Weights of a small contrastive image-text model: 1.73M parameters, trained on made-up ball-and-stick molecule models.
Rows from block 4 of the image encoder of a small contrastive image-text model, named by matrix and row number. Rows with one number belong to one channel. Each number is 128 + 24 x the weight over its row's rms, rounded and kept within 0 to 255. All counts start at 0. Numbers have three digits each.
Before each channel's rows are labels from the 100 images, of 14976, where the channel reaches its highest value: "colour at peak" is the nearest of a few named colours to the mean colour under the peak. Only what is clearly more common there than usual is listed. The data: made-up ball-and-stick molecule models.
# convs0: expand pointwise conv (encoder.blocks.4.convs.0.weight, 160x40x1x1), inputs 0-39
# convs1: depthwise 3x3 conv (encoder.blocks.4.convs.1.weight, 160x1x3x3, trained with AdamW), a 3x3 kernel
# convs2: project pointwise conv (encoder.blocks.4.convs.2.weight, 40x160x1x1, transposed), outputs 0-39

colour at peak: brown; grey
convs0.111:140092107166142147091118111124121106149091107121085140125169115168159108174117135146142125150114145117118114157159088137
convs1.111:087105093114117122102152140
convs2.111:142138090109097136129103094112127066126134140100088151158091089166146147126109134149098111131145156112113144124153113112

colour at peak: black
convs0.95:135131126104141154118138108124134131100121120120160170180169165125153132102130190132151112178157132139139149117117162120
convs1.95:095099140092110159127106128
convs2.95:150125098111129147172103112094122154127142147113072118132133042136111129151116135136100119132102139142166137113133120124

colour at peak: grey
convs0.30:142109126128119161133126153137100121111102182125128134154065148127139158112130118087092138100134065113141135146130111150
convs1.30:146120143150079138148098143
convs2.30:112139129101140082180129131135141122149088114094124122146138098199095137125145113124099108146141137174150150140122122135

colour at peak: brown
convs0.15:122202076118148088123171126109135095169145113108132163129121109162139127130148143131133117128132105119164126125130141099
convs1.15:153140089136106162118101145
convs2.15:150088134193108127111146165123124176090129131117177151121144108148119127119104103102116098160122112127135154146115130155

colour at peak: grey
convs0.138:118122129162110121113129090092124110089076157140097137099148157133118115125174144163146157158131113096113113162153139112
convs1.138:129121117117140166113182141
convs2.138:116137151127153147185132111115150096131149129099133129140139116098147109111097139108117125131155140119112201085114175129

colour at peak: brown
convs0.32:110103161117119141115112134080155170154097100101117170144139153146126133097155146115136148133144158169141127175125131097
convs1.32:118103117118116152092161095
convs2.32:111128136139150099120126124145135098104127108165117114153117147158104133187147196115141123135104163116099152169142115112

colour at peak: pink; grey
convs0.156:118159154130097117089145117126091081095147076150136123109124108142138130137135123080097125127095077129103132124096129140
convs1.156:105111145157127112086156109
convs2.156:129168132154109103147098101145148112167133146087143161133143128099137097096136115131137162141114164093125148100120073124

colour at peak: white; pink
convs0.81:098093170152117093101140141135124085137112081131104089122114118105104115127135110140125094093143134172141146160102113150
convs1.81:155129127102099121084098125
convs2.81:119138154170095109149106120147157162146106133144123146132120128101127110109158110153107125146122079185123088154103111093

colour at peak: grey
convs0.71:112119060122131127126190108105120125106181121123145177152095135144140154127145132136151122159163120148136143133109139120
convs1.71:095134135096114141097103097
convs2.71:136113099098110100138123108099142114120118107133090133135078054165138144127146142133103114090140139135129166125126116088

colour at peak: brown; grey
convs0.93:148123131139110146132145111067129120107095118156155097136153123188112124163162099140134090111147124142115112155133114087
convs1.93:119127082119150121088107110
convs2.93:069137123141154134139132128182107121135129140130124111102078136125117120129157142104101122122083103131161113179143170142

colour at peak: brown
convs0.117:128131151093091155114142105143113132131149111146172190164119146109104137126105129154085139116175129114151151132100154119
convs1.117:135108098109126168132114088
convs2.117:122099089144083110178118117121101182109140098124106112112115129113158131140145069121094131104125143153129096115124135114

colour at peak: grey; pink
convs0.157:152076104117159132118119116111154109093122172109134131146142129141139138143156133123084153186133096122131134170167143113
convs1.157:163133114097116117119170103
convs2.157:083125154116149110106121182133127113096101113089147124125080139110125141140130109080103081139145138129121148102144164123

colour at peak: brown
convs0.114:133132172112128134122099110128129070076061160122132148116165125118142134123129137160122119165138144120138092126127143158
convs1.114:131115097138100104121167096
convs2.114:170160169134148146130126158189134140112108123124128129160120120104126120187106151104124123153114134105112129085103094119

colour at peak: pink
convs0.14:113148116150113128142133146098182156098132126142123136085139173105099130153146175103189134127095140119114114116113113126
convs1.14:168120115156109093115117102
convs2.14:113145106124101113138145135131110173144121134152180137147130169111134109129107119166148141149118126113144122067130067155

colour at peak: brown; grey
convs0.84:127096124133150118167118128099100139132086105151137105102121102093079092110131100105103128087142114173131129162141115109
convs1.84:151113157106110086118155143
convs2.84:138126169105135151116148176168107146128183128058153106098112128148113126112143114118095110096110117126128148123128130135

colour at peak: grey
convs0.54:126088141141116097128102128144124117166207122136151109103103164114151119082119146139155123173111123101140136130131128117
convs1.54:131099150096123141083109144
convs2.54:131106131133150134152138147102130142104162128176157151153163171093192147107118113121129103154154103138089145123125126126

colour at peak: grey
convs0.141:123114111101143126089137121126111190166120170127181109151146153119122142111125181146126149119119131114119089120123169124
convs1.141:153167154131141119090104129
convs2.141:104156144143138139142116088156127104139199110095105129149113168152148130144106133157150128085160134114147147114141097117

colour at peak: black
convs0.94:091159094120102132091122130113160142135095141159144120120172133098160104130115128090137166119104085095108112156144114140
convs1.94:136144165157143139164124159
convs2.94:127096174155134132159170137147131130118173148123148108148117080120069146117107111131114106152104149134137114085112118109

colour at peak: brown; grey
convs0.6:136159105089119145134169125127101101142094118122112126159120110111151082098154113138180123109160118098154167135140129159
convs1.6:111089113149135154121088111
convs2.6:111114142151124095128092123117154157118180129136143106090125166110090120142100113093095152121096089139100114134093134148

colour at peak: brown
convs0.19:148134099108125133140160131143119162139156120132168113167121143194107150140135111131093077147165133146131090115151126143
convs1.19:149156104123132141127173162
convs2.19:136091149131128148085134111103135077120108175158126120067127121107136115126146118132126166110084168116125152146107133127

colour at peak: grey
convs0.109:118159153146105093117205120104164097108156123124177122155129110142138145117141135154110127105119125112144127120152085122
convs1.109:163111094096142117116157143
convs2.109:138094152101157120114110142134127156115117116167124116125161140151123168167108073103081170134125105129145111108115120161